config.toml
arch = "dit"
model = "class-conditioned image diffusion model"
dataset = "dead-leaves pictures: piles of overlapping shapes"
train_examples = 145000
image_size = 48
horizontal_flip = true
conditioning = "class"
objective = "v"
cond_dim = 192
targets = ["shape"]
num_classes = 20
cond_dropout = 0.1
norm = "rmsnorm"
activation = "silu"
mlp_ratio = 2
head_dim = 48
fused_qkv = false
qk_norm = false
inner_norm = false
patch_size = [6, 6]
layers = 16
width = 192
positions = "learned"
optimizer = "muon"
muon_scale = "match_rms_adamw"
lr = 0.0036
momentum = 0.95
nesterov = false
orthogonalizer = "newton_schulz_5"
adamw_lr_other_params = 0.0028
grad_clip = 1.0
steps = 34900
batch_size = 64
epochs = 15.4
lr_schedule = "cosine"
final_lr_fraction = 0.05
warmup_steps = 6980
weight_decay = 0.01
adamw_weight_decay_other_params = 0.01
Rows from block 2 of a small class-conditioned image diffusion model, named by matrix and row number. Rows with one number belong to one neuron. Each number is 200 + 30 x the weight over its row's rms, rounded and kept within 0 to 999. All counts start at 0.
After each neuron's rows are labels from the 100 images, of 14976 (inputs lightly noised), where the neuron reaches its highest value: "top examples" is what is common among them. Only what is clearly more common there than usual is listed. The data: dead-leaves pictures: piles of overlapping shapes. In brackets: how many of the 100.
# fc1: MLP up (model.blocks.2.mlp.fc1.weight, 384x192), inputs 96-191
# fc2: MLP down (model.blocks.2.mlp.fc2.weight, 192x384, transposed), outputs 96-191

fc1.367,190,203,231,194,156,188,218,172,139,169,170,226,229,205,218,214,178,170,162,173,252,191,209,218,258,209,163,182,182,189,191,195,187,239,159,176,161,207,297,181,196,224,156,175,238,269,252,209,182,199,187,236,213,257,208,219,214,206,167,239,193,182,152,219,259,220,218,196,191,202,113,188,232,197,222,223,258,226,213,200,197,165,219,215,141,214,175,164,275,183,206,144,205,189,201,191
fc2.367,281,253,244,201,193,189,198,237,147,227,199,227,199,185,198,177,212,256,228,191,205,219,220,163,191,212,181,249,240,187,163,197,191,268,214,226,219,226,112,205,207,198,238,202,288,138,207,237,206,256,222,191,207,217,235,218,209,186,205,169,187,244,178,252,147,152,217,194,148,164,166,234,200,208,246,206,257,206,210,249,162,211,207,241,149,174,199,139,218,221,240,263,197,186,169,217
top examples: vivid (94)

fc1.110,167,215,140,204,198,225,206,211,190,227,226,229,251,228,185,226,197,193,189,251,239,196,138,222,253,209,200,213,198,212,242,249,214,217,206,205,161,234,182,190,146,194,216,193,167,189,236,188,214,177,218,193,209,210,191,203,215,179,235,194,207,141,190,188,155,199,194,246,185,210,191,217,198,160,233,215,149,155,231,197,222,200,165,191,266,165,214,205,257,211,204,169,212,189,196,203
fc2.110,162,256,171,193,196,211,208,206,184,223,180,226,176,249,225,245,198,210,210,198,205,260,149,161,158,169,215,208,238,207,129,197,202,202,188,167,193,139,234,211,201,174,174,141,215,199,198,177,208,222,176,204,169,168,213,218,215,209,214,204,205,283,188,227,253,208,198,102,193,237,159,211,192,202,191,193,130,214,228,204,211,202,269,207,258,202,228,228,191,211,208,259,181,138,139,211
top examples: vivid (69)

fc1.362,191,186,223,176,173,189,210,202,208,187,190,202,201,226,181,183,212,201,206,205,223,196,193,205,186,194,176,185,172,215,236,179,162,200,176,217,197,216,195,143,204,232,167,175,195,206,229,230,198,187,215,202,222,196,135,239,202,238,173,195,195,210,211,205,182,221,238,211,219,205,199,204,205,221,212,165,202,230,200,156,192,229,228,205,209,273,192,161,173,228,189,230,230,208,190,284
fc2.362,189,212,215,168,200,213,230,201,208,213,280,199,218,194,236,199,184,229,179,209,192,267,188,131,227,188,205,172,259,207,219,194,246,178,244,139,196,213,206,240,208,198,207,204,215,208,190,213,201,223,172,194,202,194,136,181,215,183,196,203,195,185,232,189,226,164,277,186,157,114,189,215,195,206,214,144,192,209,173,216,220,197,158,209,209,248,200,181,184,198,180,152,172,216,154,193
top examples: grey (45)

fc1.67,215,156,267,192,199,236,171,164,227,245,175,195,216,142,203,237,182,162,173,235,206,200,177,171,211,199,235,188,168,188,196,219,182,216,229,181,176,219,222,215,229,221,195,192,207,208,210,212,212,201,158,191,215,209,171,215,200,231,229,195,181,95,167,169,201,247,234,163,191,199,202,235,205,165,214,273,208,189,169,170,203,206,199,203,229,176,205,209,241,222,173,189,192,194,215,217
fc2.67,227,260,260,203,202,230,148,222,220,238,234,185,260,167,172,192,200,269,189,237,195,93,180,221,228,230,247,274,122,189,217,200,242,273,189,224,233,213,174,224,214,182,221,199,184,199,208,201,197,181,205,197,171,197,179,226,197,180,198,200,210,166,119,196,214,216,194,236,226,234,220,242,191,193,235,187,205,218,216,133,193,208,209,185,222,181,201,217,185,171,234,202,200,238,214,193
top examples: vivid (35); cool (34)

fc1.21,193,227,232,210,161,174,175,155,196,206,261,187,230,243,211,194,186,260,242,205,193,199,194,246,178,222,221,209,188,219,195,185,245,193,227,202,167,215,227,225,211,200,261,209,206,194,213,226,217,213,138,174,190,204,179,219,245,228,188,168,196,199,183,204,176,187,221,175,192,191,192,178,185,252,226,131,192,225,197,168,151,219,215,201,192,157,195,184,184,215,175,212,203,206,174,208
fc2.21,225,194,227,190,178,131,215,191,192,216,120,203,155,252,237,200,210,119,188,221,192,194,193,177,219,205,227,209,119,223,180,188,154,147,132,204,201,173,179,161,186,204,120,215,191,234,186,176,177,164,232,218,217,215,196,181,212,204,189,232,218,189,190,106,218,189,169,205,251,157,208,189,195,211,183,138,194,214,214,177,168,200,225,198,202,150,222,202,206,196,196,170,194,189,188,210
top examples: grey (43)

fc1.187,227,195,247,137,165,227,107,249,203,223,222,175,187,222,172,193,195,241,215,179,158,195,192,214,263,229,186,188,198,194,135,186,222,213,236,205,134,195,193,185,137,223,130,203,249,151,223,151,185,235,242,206,249,223,191,198,171,186,199,205,211,172,190,171,209,254,180,146,212,215,198,194,216,250,241,220,204,216,206,169,140,218,176,182,204,245,192,218,197,187,199,226,145,232,202,185
fc2.187,196,228,217,191,210,194,207,201,203,204,208,194,179,204,193,170,204,204,210,213,198,242,199,221,192,210,214,178,146,202,171,199,199,173,217,172,157,119,202,178,204,222,184,209,218,199,188,197,217,199,217,196,203,195,225,212,193,194,196,201,190,130,317,104,196,234,180,147,152,189,176,200,196,196,187,190,197,204,195,199,199,237,195,210,194,192,208,158,178,192,195,193,189,189,224,198
top examples: grey (78)

fc1.3,179,172,163,181,240,241,143,200,207,115,240,204,202,164,221,264,230,176,246,179,264,201,218,184,165,211,203,191,199,241,188,197,238,236,224,232,183,216,204,165,262,175,209,196,193,227,266,163,204,195,208,178,157,267,194,206,227,200,173,201,251,199,193,201,199,111,220,194,206,204,238,203,181,156,207,263,209,243,218,192,192,197,184,210,190,216,134,209,209,162,190,218,209,177,187,156
fc2.3,174,207,190,204,197,253,174,193,196,187,243,200,199,215,196,220,204,240,204,177,195,179,199,203,196,216,176,153,201,202,162,198,202,186,202,214,211,132,202,194,198,222,193,204,179,195,185,217,205,227,205,191,204,210,225,185,203,197,202,204,195,116,159,209,200,212,162,223,207,154,204,221,197,209,212,235,198,213,197,163,189,174,200,193,199,215,195,139,215,208,209,196,209,218,255,189
top examples: grey (87)

fc1.359,200,222,200,226,136,216,280,169,195,182,172,206,200,138,210,178,189,232,169,195,234,201,200,176,217,192,250,187,195,187,171,271,167,176,187,191,192,202,196,174,206,221,129,205,236,201,144,193,203,208,246,164,183,224,150,202,217,174,217,194,182,190,191,200,182,228,163,265,162,195,175,205,187,159,218,236,212,241,166,246,220,198,192,198,219,198,220,199,211,227,188,169,170,204,211,210
fc2.359,177,221,200,217,187,191,205,213,197,175,210,198,188,185,167,207,199,219,201,208,193,169,198,189,216,205,198,195,173,198,212,197,215,183,193,191,211,148,199,202,190,190,220,224,207,191,205,189,212,175,186,197,202,200,147,170,201,184,192,204,198,95,176,140,204,179,210,179,230,157,187,206,196,203,187,193,198,210,196,215,162,230,215,194,203,191,192,163,116,194,200,209,217,178,195,187
top examples: grey (74)

fc1.82,159,226,171,199,233,182,188,191,195,185,208,192,226,239,243,235,208,201,214,268,203,212,220,185,235,204,145,201,166,205,255,242,222,216,178,203,166,219,191,168,197,232,190,169,222,231,168,220,212,189,159,207,195,215,196,225,226,232,201,202,245,187,168,226,201,228,251,234,174,210,191,193,208,196,204,200,194,228,167,170,163,212,242,206,200,217,217,168,178,211,196,199,221,218,195,206
fc2.82,223,219,161,214,197,245,249,216,196,219,181,182,220,246,136,210,206,217,202,209,195,264,225,152,140,214,187,194,233,211,192,206,192,220,194,242,210,249,193,230,187,199,197,222,167,187,191,236,233,230,259,193,214,213,161,210,192,216,197,206,164,237,154,219,202,265,279,169,241,268,212,197,194,204,191,186,191,197,176,222,217,223,94,201,188,177,209,220,211,195,224,225,192,183,158,212
top examples: grey (71)

fc1.108,213,258,183,163,226,233,170,257,203,193,188,177,252,192,209,214,184,230,197,218,172,199,180,207,236,210,148,182,200,159,207,229,169,214,198,219,169,211,188,257,177,195,171,211,200,187,191,159,212,209,207,223,213,198,287,191,186,209,227,208,207,199,253,189,193,263,209,143,213,197,167,205,221,264,217,217,205,188,187,169,166,208,187,203,188,198,213,183,209,192,186,223,159,215,203,143
fc2.108,173,166,156,172,205,234,157,162,201,176,146,189,115,206,204,186,189,175,190,210,201,164,182,196,162,189,155,178,117,176,222,197,225,166,229,135,200,133,207,134,205,199,198,191,158,229,197,195,196,208,186,191,195,187,276,198,216,177,199,194,171,188,211,232,202,203,149,252,258,209,170,233,199,189,204,235,199,204,190,206,199,171,206,201,193,204,191,193,195,181,182,194,221,199,230,199
top examples: grey (49)

fc1.90,191,272,238,264,234,202,231,127,215,241,150,225,199,225,211,264,236,184,142,204,165,201,215,197,184,187,228,201,199,252,145,191,205,197,175,176,183,208,171,257,193,170,189,199,188,166,254,210,215,141,178,178,216,154,199,228,203,207,294,217,167,181,184,204,201,197,226,231,184,199,198,199,283,206,165,206,207,191,230,181,195,199,168,193,209,210,188,212,195,201,190,156,238,160,219,196
fc2.90,207,151,228,225,209,239,217,200,204,221,225,214,237,228,186,194,201,205,212,209,195,186,209,160,204,243,196,199,184,224,252,203,198,222,247,212,193,184,215,158,201,197,200,224,156,234,208,221,219,242,237,182,194,182,195,170,188,191,212,188,206,104,212,178,204,200,241,179,244,213,189,195,220,205,212,199,209,198,221,209,189,216,216,201,209,210,188,227,219,193,177,223,177,164,203,196
top examples: grey (63)

fc1.310,196,188,245,211,223,195,205,249,163,94,198,211,213,233,178,177,241,177,245,187,187,185,203,200,214,173,211,188,199,130,220,146,193,231,210,152,117,203,252,204,187,206,218,162,189,168,149,191,182,192,178,179,149,225,183,217,259,185,227,236,167,215,214,184,143,195,196,181,159,205,267,209,224,242,185,165,290,165,204,173,193,187,224,192,202,196,224,188,147,183,217,163,172,181,223,212
fc2.310,194,193,204,181,206,184,224,181,160,145,230,204,227,199,245,201,213,221,201,197,194,149,200,203,231,199,217,178,183,151,173,198,200,167,168,200,155,222,148,205,211,193,169,262,174,217,210,211,145,239,197,229,190,225,190,167,220,209,211,164,196,190,244,195,263,241,241,230,179,185,220,195,207,201,185,187,295,221,153,156,225,189,165,216,201,221,199,225,201,214,223,244,201,220,230,201
top examples: vivid (51)

fc1.211,207,205,185,162,187,246,119,227,183,155,200,220,211,239,158,169,229,194,255,225,274,199,205,166,194,193,192,217,197,243,234,195,208,245,158,191,196,211,227,208,194,210,187,206,235,234,141,185,216,211,215,221,184,177,146,190,281,222,134,176,215,194,212,222,180,243,164,180,242,200,187,197,190,187,172,203,175,178,233,219,214,203,212,203,189,191,199,188,181,246,199,225,211,162,203,216
fc2.211,196,206,234,196,174,250,105,191,188,172,178,207,190,250,276,191,204,186,190,224,196,199,202,218,146,234,167,245,197,223,151,202,175,241,203,246,217,211,184,196,194,201,222,225,249,183,216,202,205,220,196,207,202,213,149,227,198,198,191,215,210,87,240,173,207,172,186,200,130,166,199,193,198,207,182,204,172,199,224,210,195,204,205,198,193,181,209,235,206,169,206,184,223,127,212,211
top examples: grey (64)

fc1.101,175,139,156,208,238,230,228,205,194,269,169,176,221,225,200,219,182,159,208,215,212,199,208,256,221,209,145,195,191,166,226,216,164,216,213,204,184,233,193,165,201,220,168,179,173,181,187,162,202,160,198,274,190,136,204,181,203,199,202,211,261,183,204,198,198,155,285,163,177,206,153,198,188,199,187,199,207,266,140,162,198,207,250,190,184,270,228,198,185,214,212,196,248,222,200,205
fc2.101,178,190,217,199,189,215,191,189,197,201,201,199,212,187,167,190,208,219,196,195,194,232,207,201,207,208,193,227,152,203,205,192,206,226,195,232,187,132,196,207,202,196,213,274,214,209,199,198,198,216,187,198,200,208,201,183,196,204,204,194,197,108,268,222,203,160,158,207,194,177,206,179,194,201,194,212,198,195,187,191,166,220,211,174,198,204,202,173,198,197,186,196,193,189,204,210
top examples: grey (86)

fc1.338,203,238,235,214,207,168,143,201,168,260,198,220,224,189,171,246,158,219,142,214,193,195,213,138,226,183,203,199,212,174,167,292,199,182,164,203,138,196,205,170,200,183,178,199,229,200,189,235,200,170,281,150,169,229,189,194,203,157,175,212,155,181,238,201,229,219,200,266,194,216,191,200,180,132,194,227,206,203,141,182,165,204,231,198,245,210,205,216,158,213,184,193,220,222,198,178
fc2.338,205,222,213,227,234,196,158,243,172,251,197,216,198,192,225,175,191,180,193,214,193,239,211,322,236,191,212,211,177,182,187,184,182,186,268,279,167,219,197,217,199,202,218,165,200,172,207,218,175,203,113,220,200,203,145,240,220,210,203,194,200,162,231,197,162,225,181,134,229,228,183,204,207,208,220,215,210,199,164,243,229,197,188,220,238,177,223,152,147,211,170,191,184,200,209,197
top examples: grey (59)

fc1.140,223,256,209,203,243,156,193,189,169,229,202,230,204,218,138,219,225,208,174,236,181,202,176,207,240,227,238,193,207,177,207,219,217,234,239,207,188,178,244,190,190,158,217,254,229,213,180,157,201,194,198,210,220,210,148,168,152,160,228,206,205,175,220,200,183,194,246,200,259,210,183,222,201,198,212,207,219,215,231,211,215,219,202,221,206,230,207,224,220,208,191,256,187,243,183,282
fc2.140,165,139,218,209,211,159,157,206,173,212,178,203,234,199,244,191,188,184,190,192,216,109,189,165,204,156,199,186,189,190,183,211,180,243,163,137,224,170,156,221,207,173,163,235,193,197,212,192,245,185,163,207,214,197,246,185,210,233,201,195,208,125,245,209,210,210,239,210,264,168,147,217,212,215,198,166,203,213,204,186,207,245,162,220,209,208,221,186,169,201,203,170,218,186,176,190
top examples: grey (47)

fc1.299,204,181,211,211,208,212,177,229,233,144,211,154,248,207,165,142,199,181,168,258,229,201,146,203,163,202,207,169,215,191,179,254,244,269,178,200,169,259,189,227,132,188,228,208,197,197,208,194,213,187,231,187,157,242,150,219,220,192,189,214,147,144,209,190,194,218,209,214,178,194,161,210,281,174,146,245,196,220,201,219,165,214,203,204,251,185,176,175,187,215,190,227,211,249,200,216
fc2.299,189,226,209,206,193,214,188,218,223,199,202,162,212,184,273,203,200,255,204,216,186,185,165,196,164,203,214,219,230,195,207,201,172,290,252,167,187,186,207,195,201,219,203,115,193,160,187,218,199,205,186,190,208,211,141,178,202,227,190,194,214,316,206,267,206,223,200,184,161,220,175,201,200,201,208,240,195,200,218,233,211,176,201,193,224,177,211,204,194,169,178,167,214,207,172,202
top examples: vivid (97)

fc1.196,209,218,175,137,147,170,199,234,205,203,215,195,224,132,236,179,235,221,202,215,151,206,215,213,191,198,159,204,209,216,210,210,183,188,241,172,249,215,201,239,231,229,244,205,207,137,194,184,207,196,158,156,262,257,192,215,136,271,282,210,177,212,239,190,196,250,198,187,182,199,215,200,164,181,202,216,185,143,234,189,224,190,170,196,174,176,217,190,215,179,188,187,130,203,199,273
fc2.196,174,218,179,192,199,174,215,226,197,211,190,198,210,187,218,219,201,196,196,203,191,190,204,196,165,212,180,227,200,207,190,206,191,207,171,211,201,130,202,183,202,216,214,193,181,182,223,217,201,189,191,199,211,189,199,245,197,206,192,195,192,83,252,210,203,194,241,226,243,131,189,177,210,207,204,223,195,189,212,207,222,203,198,193,198,194,192,248,167,205,152,193,192,206,157,192
top examples: shaded (80); grey (78)

fc1.127,174,166,182,257,190,103,171,186,201,151,249,217,182,240,223,201,149,239,207,224,222,210,205,223,232,186,193,201,205,214,251,174,255,200,183,211,246,179,194,209,206,183,229,192,161,223,225,272,198,206,112,231,216,168,171,190,235,199,164,196,153,169,196,206,227,154,173,209,234,202,218,203,216,192,137,167,191,208,204,208,192,202,216,180,204,151,211,201,160,265,215,194,201,199,177,148
fc2.127,197,223,196,208,196,206,237,237,201,186,185,204,174,218,195,214,191,177,193,220,207,185,198,224,182,221,186,208,232,201,187,202,189,199,228,256,207,186,197,193,204,217,197,136,191,194,204,201,191,188,231,202,198,226,154,218,194,202,200,201,199,103,248,199,192,232,251,196,131,185,200,206,211,194,202,190,195,207,209,200,170,205,194,191,198,199,203,219,190,196,205,198,191,179,230,188
top examples: grey (85)

fc1.73,165,181,199,205,219,162,238,181,188,210,182,104,209,239,180,228,143,191,208,149,175,198,234,151,218,188,242,154,214,195,223,172,213,174,191,171,180,167,172,122,211,235,155,212,228,173,291,241,214,265,174,231,216,227,218,209,167,196,181,235,204,200,198,220,165,175,222,183,231,203,203,203,249,198,169,170,176,175,176,211,190,192,191,194,182,213,198,193,169,218,169,171,246,188,191,212
fc2.73,205,262,183,207,196,191,207,206,192,158,218,117,167,184,244,223,183,177,201,158,168,193,232,214,159,193,224,181,197,199,203,197,180,177,211,199,167,208,220,287,203,203,220,215,265,219,195,205,183,152,238,191,185,192,191,201,208,178,209,176,172,171,162,168,235,191,171,176,278,202,170,205,188,203,224,165,190,197,156,207,223,237,207,176,174,218,176,155,248,227,157,242,209,175,187,224
top examples: vivid (61)

fc1.120,239,174,210,196,239,224,237,143,202,244,161,211,213,223,171,166,219,207,174,240,160,202,202,191,173,192,196,221,193,193,177,202,188,182,160,198,161,200,192,252,151,221,232,198,183,246,189,214,197,271,219,178,175,262,166,200,209,150,214,192,237,192,205,199,224,259,179,230,182,192,213,209,199,214,237,190,200,205,175,179,194,197,173,214,227,183,233,204,221,181,195,215,292,140,213,180
fc2.120,180,203,233,194,194,226,195,189,202,214,210,206,236,219,207,213,200,204,212,233,195,201,202,210,236,245,196,252,211,201,243,213,202,193,258,174,203,158,199,200,197,195,188,235,169,191,213,192,186,187,203,214,195,210,163,118,205,197,203,205,193,128,185,174,192,183,148,199,184,200,207,196,202,203,205,192,198,210,183,201,225,204,242,197,203,194,207,203,174,198,189,193,182,169,221,214
top examples: shaded (82); grey (65)

fc1.174,220,202,155,234,167,190,166,209,196,181,221,158,214,138,228,221,172,201,157,204,179,191,248,109,227,219,185,175,189,216,223,171,158,206,188,210,230,231,207,194,163,256,171,228,190,207,179,213,194,165,172,170,211,222,135,185,189,278,151,247,230,204,218,201,233,230,179,237,201,198,176,194,142,224,221,198,204,175,201,217,185,206,207,204,211,206,213,232,200,172,193,209,183,211,194,183
fc2.174,195,183,215,184,191,212,209,215,203,191,165,156,195,162,165,164,197,208,207,244,193,173,240,307,192,220,217,239,243,222,188,195,215,207,166,176,211,178,190,197,221,195,222,160,223,156,222,219,171,252,219,181,182,208,155,243,193,181,199,157,183,244,234,214,161,213,198,231,233,217,250,187,197,198,142,197,194,200,170,249,203,173,235,200,203,199,224,182,140,220,199,200,212,212,235,194
top examples: vivid (83)

fc1.382,174,202,217,253,284,156,232,171,203,206,212,234,263,231,178,174,176,193,203,184,189,189,195,223,197,198,205,194,196,171,196,158,196,196,198,197,232,228,198,155,182,201,177,195,170,223,226,276,205,167,151,211,205,186,142,191,209,173,197,197,162,256,213,194,212,239,251,185,297,203,209,212,259,232,193,150,220,174,175,151,228,196,198,202,216,225,223,205,240,223,178,210,293,217,200,229
fc2.382,189,167,183,204,191,251,167,183,193,202,214,201,111,193,200,181,197,201,201,215,208,187,194,244,223,227,192,186,216,201,173,202,198,220,200,177,208,172,204,198,198,203,212,256,202,201,200,190,196,152,182,198,201,214,253,205,202,184,203,204,214,106,333,164,203,197,87,195,272,165,172,199,204,194,167,199,204,200,195,216,221,183,233,193,197,185,189,176,156,200,200,201,205,228,223,218
top examples: grey (81)

fc1.275,162,221,209,182,239,222,216,185,179,198,207,200,274,166,205,223,190,214,196,168,195,211,194,134,153,176,187,193,179,194,211,196,214,217,198,150,116,276,203,156,221,219,214,192,200,206,194,170,192,177,185,171,216,188,218,208,186,177,245,205,148,169,239,186,188,256,270,247,218,197,226,199,216,204,220,187,205,209,199,158,213,212,152,207,201,144,216,209,216,196,181,200,134,208,205,255
fc2.275,202,189,253,179,216,167,225,226,185,203,183,193,190,131,238,181,201,206,206,194,204,141,182,259,207,239,197,216,214,202,172,202,183,240,219,207,226,252,192,225,220,190,211,153,200,227,201,205,205,215,203,205,185,181,236,180,197,254,207,198,246,214,286,271,210,182,192,183,196,191,201,184,208,200,198,235,204,206,215,117,199,192,288,194,205,197,195,218,191,210,184,199,206,214,257,233
top examples: warm (43); grey (34)